From a checkpoint of a small multi-label audio tagger: activation hardswish.
Rows from block 4 of a small multi-label audio tagger, named by matrix and row number. Rows with one number belong to one channel. Each number is 128 + 32 x the weight over its row's rms, rounded and kept within 0 to 255. All counts start at 0. Numbers have three digits each.
After each channel's rows are labels from the 100 clips, of 14976, where the channel reaches its highest value: "strongest on" is what is common among them. Only what is clearly more common there than usual is listed. The data: simulated sounds of rotating machines with and without faults. In brackets: how many of the 100.
# convs0: first width-5 conv, stride 2 (model.blocks.4.convs.0.weight, 192x192x5, each kernel summed), inputs 64-127
# convs1: second width-5 conv (model.blocks.4.convs.1.weight, 192x192x5, transposed, each kernel summed), outputs 64-127

convs0.145:129135114149086080151100123093151148148116163184120151132176085102110146103133078116091123127154091155116137127102077125189106142107116152133110176153101107125116120184107154170109217189126125
convs1.145:130141156104111119144083129130106108143104153062067152128122106101085086127113152178088088094202133090136110137129119130136095114210098174106148096121099160139110129122093116165133110184122126
strongest on: piston engine (84); rattle (40)

convs0.88:091141118123131139122117139184115092100132137104150199133182176070139132116138139132102116140069134126136169097130150165131156130111107086093144176096113152059174068142124153120106069130114142
convs1.88:165135175153105111110171170114119127131178135112191096141058138152185114134163125133109151118151081137100068115107163070108124106127122153162137172135118114132089118140110113141102158098131112
strongest on: speeding up (67); conveyor (66)

convs0.115:158141120109129182157158119114146167087198126240087077118112159103138122125161165179118123123122128108105129070118126099121120082142092100107141061117097120103141127140096120073111134188180096
convs1.115:058085091124105122136151074107124114122139138174106124148150097173097123096163141147112114109120108086081084200068167143131097033146103151103114113110117122095091140125113104136137102141156114
strongest on: compressor (52); thin (high-pass) (41)

convs0.63:091135142144171143092153143169171200105109116132132131128132146119142153115195123135122131134148115079165130151072143181092119087139055159140091160122092107099137126113107079144105064142162111
convs1.63:149155153118137129157094130105146138146118135154127144129121162162142128098074127142128106137109086147130128161128120153126123142125186175094154071108138103126097157163131122131145141147121134
strongest on: speed: slow (71); conveyor (66); thin (high-pass) (46)

convs0.190:095119135119114163118119153092155071135086079135148099180127122126143094125121129107159127143086116111145166159160102127091130132115119121150121176137154142113133101127131151131088074137115141
convs1.190:103155147096101110113133141101149145143113091173155122087108162148162073111130117106144165076122113107083095113120126054076130139113114174117101185107153095126168092161082097132118162125173070
strongest on: thin (high-pass) (45); air leak (45); machine: conveyor (37)

convs0.90:141138135128128081133139111142070079150141123059061055084094136124125116149165183158168138140145118099058198158139134157147112057152111111151113101105161172139094181062139134096150131131156090
convs1.90:095105164106121131136156130114128158115115139152197098123108155084103014145162135104077104121067072132094118098126116115143174131106082142116095125143174147132159083107118067123175113121090118
strongest on: compressor (49); grinding (40)

convs0.29:108128116101135007097110136119128135144160130114116173109173117077122141098090078121112090126112126127109087133124106085098157152153145142110079137123143137097114095124079168140105102109088148
convs1.29:110164125067122128061130152171147119140110044098141159041131073130122146102164128140163183129125163098133141165161139150114112159134102130108131147212143133126136140114118082178158084178160142
strongest on: speeding up (62); clipping (32); text has "clipped" (32)

convs0.126:121083156146104131093115160079148110132091098134142166171154199119167138110122096081187137101088064131118103073093096098105138173134174101107114089178163182084158121106124085113165126139105176
convs1.126:193159145169055119119166169109109105138098127174142168107119157139157132111120125102121123122101218111126132145124061118145130162089134120095156142098083149138080088172148180117142094150180117
strongest on: reverberation (60); text has "reverberant" (60); text has "room" (60); muffled (low-pass) (58)

convs0.106:107103028148129120140132156150123185129134117109120094185150106113068131131079144137132048138092105131101105144183130140128083058189087115134154108127124127082045116080137102147176133165117077
convs1.106:123114107135086140186121107109174103097109161164137124161108173144087182127091092145143088093160145192211143131145163151106130086156106136092130136146142107122089140138130146137112149204124156
strongest on: state: faulty (99); rattle (75); air leak (43); bearing knock (38)

convs0.84:114098158124138187109129062117127115126161134211102104137093175155094102148150136126095100105119030168171083110062102178120113090104103119093190180070134096092146164072110121101104118115134108
convs1.84:105171109119107160147166077147131108133171094133101085107100163165150166082151165155120149149209148107077112172096116145154134073151118116128093134146112152123119120115141123141096117113156173
strongest on: speed: slow (62); squeal (52); muffled (low-pass) (46); conveyor (41)

convs0.46:085142108127112125143088138150119211089198141099121073131148080064130144127131149084121068138150162079097099131111122102140111154084137117133102138103075138125093123177089101145163134147129127
convs1.46:121117132135133138138070099134159153110080149160124139146128152086028165136121070083125137130104128106161133100116072104094083119126124174086097104141127110133110172113113177078148173160091057
strongest on: gearbox (34); clipping (32); text has "clipped" (32)

convs0.56:122086137114122046135138069146125156111172127094125135144154066064134131141113032140052133145109090145169073108079049132106123144100104161116134197138123121053136100107083129148135126161108115
convs1.56:109110113165133131124107122165135141114103000095097101045105145134128164126122104150075138125101153132136108102134138097173120109105137163128110137120107150126144127145139157202114171139146174
strongest on: speeding up (66); muffled (low-pass) (64)

convs0.20:122099122150138110111119129070160162137107104155128107105136150066140142098124133143025121144123126131171118132147138072115102121097096152180149156137105139068156107111136144117093102142142086
convs1.20:120132167096128129097107137132079143127115146157101096152107155122124066148087131108098063102153144132035075158109125106096181082133113158186127106083140137148090139154120124127159109187075109
strongest on: piston engine (51); muffled (low-pass) (35)

convs0.178:122112129132138085137128146143088108124043099135094223091106086121106107135161179157119142127105116133099133122086168187139116092143117084117113138148117121066122157159110134055139128167090116
convs1.178:098154154142138138167102124120112179146185144152142046137109096147110124150139104125088148150175143085131060137074126100125180042165121117146142141133155172120221074111143129095170149103134096
strongest on: reverberation (95); text has "room" (95); text has "reverberant" (95); conveyor (43)

convs0.9:124081105127135161163141053140158160063175094149130111122114151100111129142076000153123118144153125116137031129131097148137110128150123103142145114121084115107114095171043067129121149130118101
convs1.9:099124103141107148124105085139162119117108030120103112105109145148110104112134168074113106110144146118065151077140141090113100131103149200134079184077104105136040130127086128136100132131114137
strongest on: speeding up (68); muffled (low-pass) (40)

convs0.107:147085095122093161152101082142082106098139107094069012069124141092116140132108114152140115127114078110065157136108125137075096121155102139100128089131128147127139082043091169125061108165100209
convs1.107:149124152096136104168176122076178159140158126093120127079135152108177119143163127112124179124099130151167105127124112124138174090147148140109163100179204122115133155106152094181117161183147136
strongest on: speed: slow (71); grinding (58); imbalance (40); conveyor (36)

convs0.174:124131135163128123117113139089136043130108089125138082170116153129142114146121142096144143099076068146152195120189132101128123121128117129122129143141138179054109128129132180145065086107083131
convs1.174:107131119074124102113145117108206151118131113138140130118073178147139079127131117116206178063119147129103093145163092060116102095111082169122074169135101063102132112139109137120097119109166087
strongest on: speed: slow (68); compressor (66); squeal (43); text has "thin" (38)

convs0.108:112116135100116150124124111136073203140087134105102165134110125098100182115109112181124098149079177079155149139138117172117146145118122137110141122131136150080136133126103000144126090149140131
convs1.108:059096061106130148132099091128133114118133124139068126080129189130103094139044182110089124140112134137114114118136109069099107072140185118098157121097157115221127153104161115129073172138150125
strongest on: conveyor (99); speed: slow (87)

convs0.5:106113128145132150137171118152063106027178107129030087055121110138130113095131144124118164119164145122125105078119142123081114138113099068133165132163118117094179130075122152033102138117136100
convs1.5:021075093148165128147125088098188118051149114148080037164101103155121109111117129136129112140117108090079072090083100059120127083122114127156150074125145142117134114081140126081057157129143120
strongest on: conveyor (77); rattle (33)

convs0.60:106149110160114168131097114161148082088165144111133091103147094083115133134164185058151123162119145124113131157089101092171158151143143102119154160131117101141143121143127110132113098133169141
convs1.60:138130149160115136118099148119094138172162171152134106160143115123124109088101101099109081117144131119084111116117110130102206140174148134157118122073105147113155092177121108103158109125110146
strongest on: reverberation (98); text has "room" (98); text has "reverberant" (98); turbine (44)

convs0.55:148098118046079096117118109112161107129138133171136126148154112078124158145112153115124109117097049128121137072122132102148163134131005137061095094171168100160121091101112205140102150112087133
convs1.55:178120159084112133146071197125133143177181121075108127066137091148128099104114105170125162054140129109118136129137151162117108132160106125135155000112149162125134113156139117173119105179131148
strongest on: pump (47)

convs0.82:150089137134108107100069105147124113112112116152101075124126126111147134158123146147085125125098129104121104135000145173138098123098129136097136157134170113108185096084139148105130144114110133
convs1.82:201161169139144124164169150125122062154136141184099132118150169152160155187059097077098159102122175151139115098144063129123118132090128114141186130125185176147073146153062164105140057134131106
strongest on: compressor (51)

convs0.156:011149122151119153164109122097162162113139137170165139153140186182122143113167144061124120112176140129173157148149147088121132114111088131176124131075111124143143136141097160141106107113139061
convs1.156:098131134133060144157147126134111117126118120120068114123072172139170130122114188124109058131147103149060160102154086155142099152131152170129134140149161119136094111150153123088126094151127126
strongest on: gearbox (41); squeal (41)

convs0.99:105099127139144153126135163122117125125163120066072116178115070063140114111139096119090119164191074137156143099018093163104118117128103130133105183137095132068117133127115149122103090072124123
convs1.99:077154185142113109122102144154100169184113151125107131117098129144109155152108150127107127069110123153152165086162090130075066157055128146026108114123102174103098141167126137128156124140109142
strongest on: speeding up (61); thin (high-pass) (57)

convs0.117:110120090127121110138116150089138117161053066138102075148034135149129102141122144128120136104164133118139140143046105124104114075126112155115119162138050149109174061142123185141095181081116172
convs1.117:159173192109164149177081158139098142108108128013097143082166127076152120109143141141151081044178126127178123137157108098136116118120113183111122143114119168139120129091102112142104152153118134
strongest on: quiet level (66); muffled (low-pass) (45); conveyor (37)

convs0.11:158108116079060102171095031144171129143147123181139110113144129126094129160151165108075110170107087135157107111055127102153078126104120164093113162076086072071132082026132159150129136141137139
convs1.11:120116103094157134099080089166103152112105085125116093160139105105107126124123101103126120179128135122131131138116113141174145134084120127153125079082098127119137129124093127171155115148102110
strongest on: piston engine (52); thin (high-pass) (36)

convs0.105:114141130076171150140102149128159143115165154141100117158125145107133134120123146164154148122151096119132153153143090115070133157157093150136179104083087135131087125133121148149087081120135113
convs1.105:146141115096136116123107067060120131134105143164170143110145129090124138080157149159142109118080125087146132167105099171111079113134102184062120101084137106098117131157122106120175056142145146
strongest on: compressor (84); thin (high-pass) (29)

convs0.80:150073133145123096135054142119130091125130116122109160141136134142137157132123136075128127155097083128104131119167138144040110155118119140115116175145114120109145108099135177177090138134062182
convs1.80:153142132165152113165147128089199127140168116110036129144089173159123111206136084157163149075182175096172094132184067135159137093125096132120182135146088142128164117137113183150131102143147140
strongest on: conveyor (76); speed: slow (61); rattle (53); grinding (38)

convs0.188:121113139137124137087103149108096101133078150112164135160128129149138103142141119127187084096134077140132104164125068122037142123156156105121136064143139116141130101154140106133108110109134110
convs1.188:128086129115107121142182069081149093149070168165087127148154123069171136109106150135079103104086158097132150098137095121155089143070116158087054135117117180109108105175135127079129011118171122
strongest on: air leak (51); squeal (46); pump (38)

convs0.129:131126044162120144110104140169177119148076101108140151121131125149021117136090159137112043132112110116131121131168101150085096087159130141131142155119116173093111090137104114113128108168112115
convs1.129:158121116133136142144124123124141098135138169094132165126123157080102149153120075084111111110113131120148173108151141159104143140054147135101164108110129126125139180124147118083147090160096119
strongest on: gearbox (40); air leak (40); rattle (39)

convs0.166:052114118120135109156117125162077158102153125137110093141114105137118137123127098143087115197156179147103086142145095075118118128082134152101147199107070141086054147106128138183108083153091163
convs1.166:113096137157100131070139107148130157103099114196130118136137119105124126159143072129134053144089126118101151113142100065138076137069120145074148134123181132115126171079133130168159190151146103
strongest on: speed: slow (79); thin (high-pass) (63); conveyor (62)

convs0.187:143091126087133168147129126127123129122129139167108133119151170131114133088065041122113108130160123090103118048131137167120144136134005129154126097163177105084168139133131116115094147101170099
convs1.187:104129154127155131123141177116148132156124124169157118084089104086138128105130172087109151125133113115147165105128134093051112167100131129168086131078176125136009144160130128152144150169168119
strongest on: state: faulty (92); imbalance (46); rattle (46)

convs0.154:100142131104142140139124143108109145148149107102114119146144115074131134106128161111133121134174092126102135139152116102166128152116129107141114088106124137157087136157087104159143068154191178
convs1.154:102076143108134119046095158137115134111091158191156092159171129121103101165112164108103131174142115131110089076064117083069111087100206199121106085077095149139127135126142139088149137127071137
strongest on: thin (high-pass) (47)

convs0.92:104155135058096168117110131138172187130171133179131077202117033112125166127166112124119140149107084099160137110106117116099100140132125165130175115100142093083136114071129128135096117163065141
convs1.92:123129123118167123143077068111152154139159113126150090134143096050134133096160152142169121086121119065165136142093122155143180126128164186086119146132130090140081157136131106176137124168132113
strongest on: compressor (56); air leak (32)

convs0.175:127131129097057158145122015143125154127130120142127049166099129126099133172125125140078133160118095139133077120107076123105110108122135145107158169080107098095136141063119136158113144135107095
convs1.175:078074093150133146107112083131145122107119014132118101137147098107142167110143106134144089122117138109130158121138145110134150140092158116104097092069180126132071144097152166195106138149117156
strongest on: gearbox (38); rattle (37)

convs0.164:132150115121059177167118078107178118103168142194140111116122047161131132140164117129139124126153110114166132103083102115125116145116130137135181157111132063145139112068103142134118146156138131
convs1.164:126125093095120126151068111133131165159172137107136100124191085055129120113150159171150124082143139100100153126084110143096158112129153182095122119075155117128058144189103158177136154187136193
strongest on: air leak (44); thin (high-pass) (39); rattle (36)

convs0.148:146147168082083144124133127113140165085081152093110029136187137125131166115100138138032104164132089130153142091069111092123137160137083177136111123131111091108140117128151109164106161143136146
convs1.148:166116144123117134102149140124140104123105107108154108133128098156113086110156043169141139127131153122139094193083174121146164060194109097165152129103082135158045117101110166156121200131145126
strongest on: air leak (56); conveyor (34)